config = dict(
    encoder_arch='wavenet',
    model='contrastive audio-text model',
    dataset='synthesised sound scenes: up to three everyday sounds over a background',
    train_examples=26041,
    gain_aug_db=10,
    noise_aug=0.01,
    n_mels=40,
    hop_length=160,
    input='log_mel',
    spec_augment=False,
    win_length=512,
    tokenizer='char',
    vocab_size=31,
    loss='sigmoid',
    embed_dim=128,
    encoder_norm='batchnorm',
    encoder_depths=[8],
    encoder_kernel_size=3,
    encoder_stem='single',
    encoder_widths=[192],
    text_encoder_causal=True,
    text_encoder_width=256,
    text_encoder_layers=10,
    text_encoder_norm='rmsnorm',
    text_encoder_norm_position='pre',
    text_encoder_activation='swiglu',
    text_encoder_mlp_ratio=2,
    text_encoder_head_dim=16,
    text_encoder_fused_qkv=False,
    text_encoder_bias='all',
    text_encoder_qk_norm=False,
    text_encoder_layer_scale_init=1.0,
    text_encoder_parallel_block=True,
    text_encoder_inner_norm=False,
    text_encoder_positions='learned',
    init='torch_default',
    residual_init='none',
    optimizer='adamw',
    lr=0.00065,
    beta1=0.85,
    beta2=0.98,
    eps=1e-10,
    l1_shrink=0.03,
    steps=12500,
    batch_size=256,
    epochs=122.9,
    lr_schedule='linear',
    final_lr_fraction=0,
    warmup_steps=620,
    weight_decay=0.3,
)
Rows from block 5 of the audio encoder of a small contrastive audio-text model, named by matrix and row number. Rows with one number belong to one channel. Each number is 128 + 32 x the weight over its row's rms, rounded and kept within 0 to 255. All counts start at 0. Numbers have three digits each.
After each channel's rows are labels from the 100 clips, of 14848, where the channel reaches its largest size: "strongest on" is what is common among them. Only what is clearly more common there than usual is listed. The data: synthesised sound scenes: up to three everyday sounds over a background.
# filt: filter width-3 conv (encoder.blocks.5.filt.weight, 192x192x3, each kernel summed), inputs 96-191
# gate: gate width-3 conv (encoder.blocks.5.gate.weight, 192x192x3, each kernel summed), inputs 96-191
# out: residual pointwise conv (encoder.blocks.5.out.weight, 192x192x1, transposed), outputs 96-191

filt.76:127255142126126125235129139130110128153128119128128125125127128104128128128126090098128128124129199133126141128127122128129127128140116128000205129128125142177128127128126128124128128128127127111128129129128130127060128059128128129127128127121127127127128128129121127127115124127128128056
gate.76:129102125127128058094163073131211129125024128128129132129128203134128126132122166130129128130128055129133127034126128040130128128117251128152130126128134040128129128128143130129127126201128130099115125130129129128161127165128128128131129123128128128129126133128130128128127128130128128233
out.76:156147128129128129176249229128103127128127126008129129129128129124129114211128128128129127127120128122128230128127126126126125134129255135128139125138128139130128141128049127217128129132184126128128127128128129128255124129128125129129129128131128128130124116125126119119128128128128127140
strongest on: background: none; explosion; clipping; text has "clipped"

filt.169:116129128129000084125180128128129129086128128128126128128128128127128130154128128130128130127136128128127126128128129128128127132129128129127103128128176129126129129128126128130127094131126128129128130127131129116128113128127129127127105112127143160126167126255121128129128124128130128130
gate.169:061112138127093117128128106131218128100149170126129107136117127083128128185041126128127125129133130150234165129114134070129126132084127149165160129128139131129129187130128103143116141109127016005130132129096128068184128131017131134125129128128130131079149129182115127130126090137128128162
out.169:126128128129255127129128128128127128137128132128127128128127129128103127127129127129130127129128127127144127128128128125129128128129127128130128128128127141134128125130128128128129124128130128129120128119128130127100128130128128126125129127127130127127068255000128127126127128128127133132
strongest on: siren; background: none; first sound: siren; meowing

filt.135:126126126128128130128107127128128128130128126128125131114099128127128128128130127123128145128128147128125128253018128128247128125128128128127128128127128128128128129128158255128128127127125128127124111129128131129128128128070126127154128128106127127128129128128127127134099128128139196122
gate.135:129128129127132111127147149128128128070127106129200123128128129127035055128128130124025129127064128127128189094129129122124128124128128123129135135175134119103015128113115128130127124115139160125115128128110104124130128128125128130140125103129127113084127131131063129033133127111120128146
out.135:098128128134128127233128255255129121128126128133128128155128115128128041128128128128128128128127158128128128124128127128155127129128128130129128128120128131128128128130074114129128127128128128128128132128128128064128127128075027128143128124128128128128128128130118128129128129128128101184
strongest on: background: none

filt.183:127128128255130128127125128098128128158128118106049128128127127128128128128128127128128128128125090129125128128126127128128046128128255157106128129127126076128128129128128128128128128125128128127128127118127127126128127130128125127129129128127128128127129128126132128128128128255136183123
gate.183:132131128128134128119127128197128128111129128127128127128059113129127137140142128127134128128120128131134215094128163207130127123128056137204129126173129128128127125130128121131137128124099112126035128123126128097128126128125131131128127128062107130128126127114121241128130155051200126132
out.183:126128034000128128128126128126126127129129124128129125128134128128140155128129128128128130129127126127128127128126128128173128136127000128125127128128128129129127129129129136128129128128128125126126127129159130128128129109129129128126132129126117164126128123127130128125127128000129103128
strongest on: background: none; speech

filt.181:128128129126128188132128128126128132126128126127126064128126126126127128129127129127134129127129252128128128127128091152128127125128125126128125133126133136128186131128127129185128132139129126127181127128128125129147133124128127124129128255127125190127126129184130128128128126128158093128
gate.181:129103117089128020124128142255147138129128046128128128128130158130127128155128129125129132128142128128128128131113141128132129128130127128127097112108130128064067151126128132124000137129140128127000097130134125000123130120128129243131127128128114121125148168128128127133128125118121127128
out.181:154103132128128087127255120128123138131127134132128255127128138091128128125128068128129127199122083129128128132127128160121128128128128127146029127127124128130127128127128128104125129128128128127124128128128128120127095128128138130128126127128128128127117132060128128127129133128113130128
strongest on: frog croaking

filt.101:129137129095128129134101128127127138129129129128120129129128119128128129134128128101000128127081126130126128128128186214128129130129124127123142129124128028128128138130127128211128128128098128128128130117255128128134132121129129056128129129127107114129128127129128134128083127128127128134
gate.101:239123166113172127129129111128108128131127126129128127130128128040130128168131128194062129128146128135128132129128235119133122131136128129125139156120169149128109131111113128124125127090129116125128123128130037128127124145129128110129136126126127129103113141172195128030127127127141136196
out.101:127115133202228130096128127129127128130128127128141052130122128129127112120126175249255128128127131128129129128129129111228125128121131135129131128128124207125117127129130136120142128130128128126130130129106128128128128128121137130133117070128128128129135166145128131123129125128104131127
strongest on: water drop; background: none; first sound: water drop

filt.168:084128128000127128118126128152128147128128128129128095128128128128128126128128128136090128128123034116216125128125128128128128128087137033131128126148129121128128128128129131128127039216128128128128128130130128128209127144128128126128127129128128128128110128127128102128128165118128128245
gate.168:089130024073128107128141054127128255129132127130123142128126128103126128129033127152152131127128127129127129128000176125136126086110128128146130128125129127141128200132128122128095129125174128027131129118138150128143127176108128129129143128128137128132044128123129062130000128158132128128
out.168:128128128130129127129128129128139128128082128128128128133128127128123127127128128128127129128126128128129128024126129128135120124129128117128255127128135128126130129160131128128128128128128128128130128130127141128128112174124128128128128129129128128127000128128129059128119128128212128132
strongest on: drum roll; first sound: drum roll

filt.113:132128128129128038128131127128129128128128128128128128127128128128128128129067129128127128126128129127132128128128128102127128115128128128176128146228213126105127128128128128133114255124130128000126128122128124087255132129088128128128128127128127128127128128159127152122152122127129128147
gate.113:129081129127129125122126129135128129000035173141128104118127128127125126142127130128128126128129128130129128128109202032135130126128128089141133132128128126028077128117128135130076167128131129099094130131128118050137127127127132124128127063128126124000125128131127128076255128126055128132
out.113:128129128128128140127127128128134138128128166128017132128128127128130128126128128128128087140128128134128127127119127128255133129126128130130127128128128128128000128128128127128059255128122128128128128000129126128127127128109128128128127128128128128128128130128129128129128128128128128128
strongest on: crickets

filt.26:128129128128127128255150128128128153129128128127128128126128129123128126155128138107127128255125255128135128128134104128128127129128128128131128152188127128128128128128128135126129149136127128124127128128128128130128139128128128136128129120126127224148142128151134129101128129128248128128
gate.26:130129108132135121149123128121127128128034130000129124072127127125128119176128144141126108129239127128133114118128153128129127128129126129112130120128128108127127129085126128122114128133140132135128128141127225128133154122129127098129135127128119120017127127163119128120128103109129128129
out.26:127215128127128128194128129129126017128129123128128128128128128128112128128128132128128129097128134129155128130128126128128128125255128233130100135197128134128128127130127128255128132124127128127141133115128224128128128127127128120129129129126128128126127128128116128125128128128128128131
strongest on: siren; bird chirping; coin spinning

filt.157:129128078132179128169127128117127128129128128128128130128130128137128128128237134130135127128128119128124126130127128128128128130158128111129135151153128128144127129131128128181128130113128142128128128128128126255128128128128151128128129128128128128255128127128132128128128128128124172128
gate.157:168000130129129173126128133148127129126000101124128048116135129131128129130130160128098128112130147128128127128128163128130127127130126112145076128129061116012133128131126188125079129138125105128105128129119114055140128128128128129128089173205127118072127128164128128080128130128128106136
out.157:127129127128129128128126128127128128223097128126131143128128128134127254204128024128128128153088000128128121128128128128127119128128127139128109130158128121128110128114129129129129128170127128136128126089128127128128130125128129092128128129105116128150131127128126128129118128127130128126
strongest on: frog croaking; first sound: frog croaking

filt.13:128128129140126126129132129126128130145127128125128128128128128135129128199196130126105128130130132129128123123135128128127129137127128132066128123129158109049128040128213126128103128128128128128128064128255131127128128128129152102189128126129128129128128128135127147040128145128145127128
gate.13:128120129128128022195127130129129235127033128128128057100128129107064121136128128127117128133128179127205212128107180128128128121134131126128128127115129128125128126066064128169117140131129104122127162153114127129134145127127091128128123128128128118097179128131147128128133108128128128128
out.13:128081126130129023125130124127019127129128128073132128129128128128127128255128128127128128126128128221125128128255128101127168128130131130125128097197128127099122129128129166129128128128128129131128125130128128134161128128115128128124128127128128153128126128127177128017128127129127128127
strongest on: water drop; background: none; first sound: water drop

filt.84:192128137098128140128127128123128128147128134134127129128128128128129101128131129135129137129127128127124126128128128127129135132128128127141255128126128126132130094000061128127131129128126128150255158128131128156130127128128126070116134150128128128132131097167129128129127128128091119127
gate.84:151128128128172129130146128159091200196100127129128129129127130132128047128131129149113131135128123183127127108129128128128128162168128124128147126128128134128129095107128122182124148090130128125135255122131128128135188126128125018126129127128135105135129092130131128000125128129106127128
out.84:128130128132153129128094128128128128128128128145128124128128129128129129128128128127128128128128131124133128217128129128214128119128128130128110115124134128121128128255129129130128129127128129124128137128130128128115129126127128129129034127127130128128129180072128148209128127127128128127
strongest on: water drop; first sound: water drop; background: none

filt.56:128150127121126127128147127128128128129255129130128130183128128128128129105128083145131136133127126127126127128112128128138079131091128128139127103126129154128127244147130163124128067129248128109128127130140128127128130130128128255114141127127129128131098197128150127189128125128129135132
gate.56:141125134121130127127124130129135125113000127136129100129128132121127127126068111123093117136124130138128170131117159117129127051129128118127144150120129134145129098050042127144128109131128090092128168129130076125127112107128035109114128128127127129128128093124114128058127091130092118130
out.56:128127133130096103127129129128213124128125127128124128128129128130128125127128128000130126128127128129129128065068128129148128127128128126147128128129035095128129123126034000119128128128129127128100129095125128128128128129128128125127092126129128086125129039128128081130129150130128127127
strongest on: water drop

filt.182:128122128130123088123127127128250127073127131127154129129128126133128128128092105132128126129127122128128128128131128127128143128128129123127000128130127126093122174190128128135115128127127127127088128128127127131128037123128128127128127128127138129128132127128126132128152133128150128128
gate.182:128120133087128063127132119118126130070069128128131128130121123114127127130117130126096128127128090129130130131128136116144116120128127111127127180150190052122120182128129129141069118128128115043108122124129112125137128144128084138132122109128126128130099128128127131079130132099137131196
out.182:070128127128128127084096128100129129132128130128128128127128126101107255127128255128127128128151128129128123127060128131152129000127127127119128255128130127116128124128141130127128125128126128038198128128174129127128133248126130128127128129127125128127128129131129128128128128128138131127
strongest on: drum roll; laser zap

filt.73:099134128129171123129092128128128128124128096127128076126000126126128128091038128132128091118094138128137182128128129132128026092128128128127143127129114128154116138127129128157134127127129128047127130115128078128135129128128128132128124146128123128121118129145128128170129128128128151128
gate.73:126128122142168036141131128128121126001109127128135049128111127129108082127129147123128069127158146122141134096128127128111100110128128127163128128139135129068128158126125140151129128124151166088128130128041117128151132128126135062144128128128089124000109128130119128128141089128121221134
out.73:128129127127128128128129000117129127255129130129128129126128130128128128076128128148128128137128128128127126129128127130124098128129127129128128128083129128174123128130127128066127128128123128128128128000132128128112130128128131127121128128128050131133128155131130130128128127128128127127
strongest on: siren; background: none; first sound: siren

filt.49:148127128128255145130120128123126128151128087128127081128127128160129128127128131126126128099128127097128129128119123174128122128130128128000247127127118126129128123128079128135128135128201128128220128123128128128169142127128128100145129128143122022128124134126128128117127128128127128121
gate.49:128121128100075037123235128128128146116128168136127139120129128121125129180128128169129128131128127132157135127130129122128129126118133141226046124128154127126129139084131124128120105133191129126058127142140131128132128130127128126147112073120160190131128128126125134128128131133155126145
out.49:128127127129000129127128144128129128128128190127128129128127127110129146128124087068106129129128128128128127128125127127128130129100130127130127070128128128131127190083169127126141127122127129127100128129128127128126126009128127128127127128128128243129104068126128128130128129228128127192
strongest on: background: none; door slam

filt.141:118107128119119128128127127101132128128128236128128131131127128121127128129128128131128127167128128140123127127128083129128128128085128126128129130128177129141128128129128128126129128127154090128061072129130127129128128024128125128133129211113149255128128112128129128179129128198132128070
gate.141:127129131064136096128128130128128182127111131128128065129128128126127010128116112138127128129127092219129127059000137135131127128104144125140128131128118128133127131200129132127127128134196140097111142129129128129148124128128123129122128113137119107104057134128129123130126124128128132217
out.141:077127124128128055164108127128128127128128000219128128127128128128224255127128129139128075128128128129127128128125128128162138128127128068128128000128128116125144128128128125128128128117128049111127128128127128128128121127130128121175125080127128125101134128128128135126127159128128129128
strongest on: drum roll; laser zap; first sound: drum roll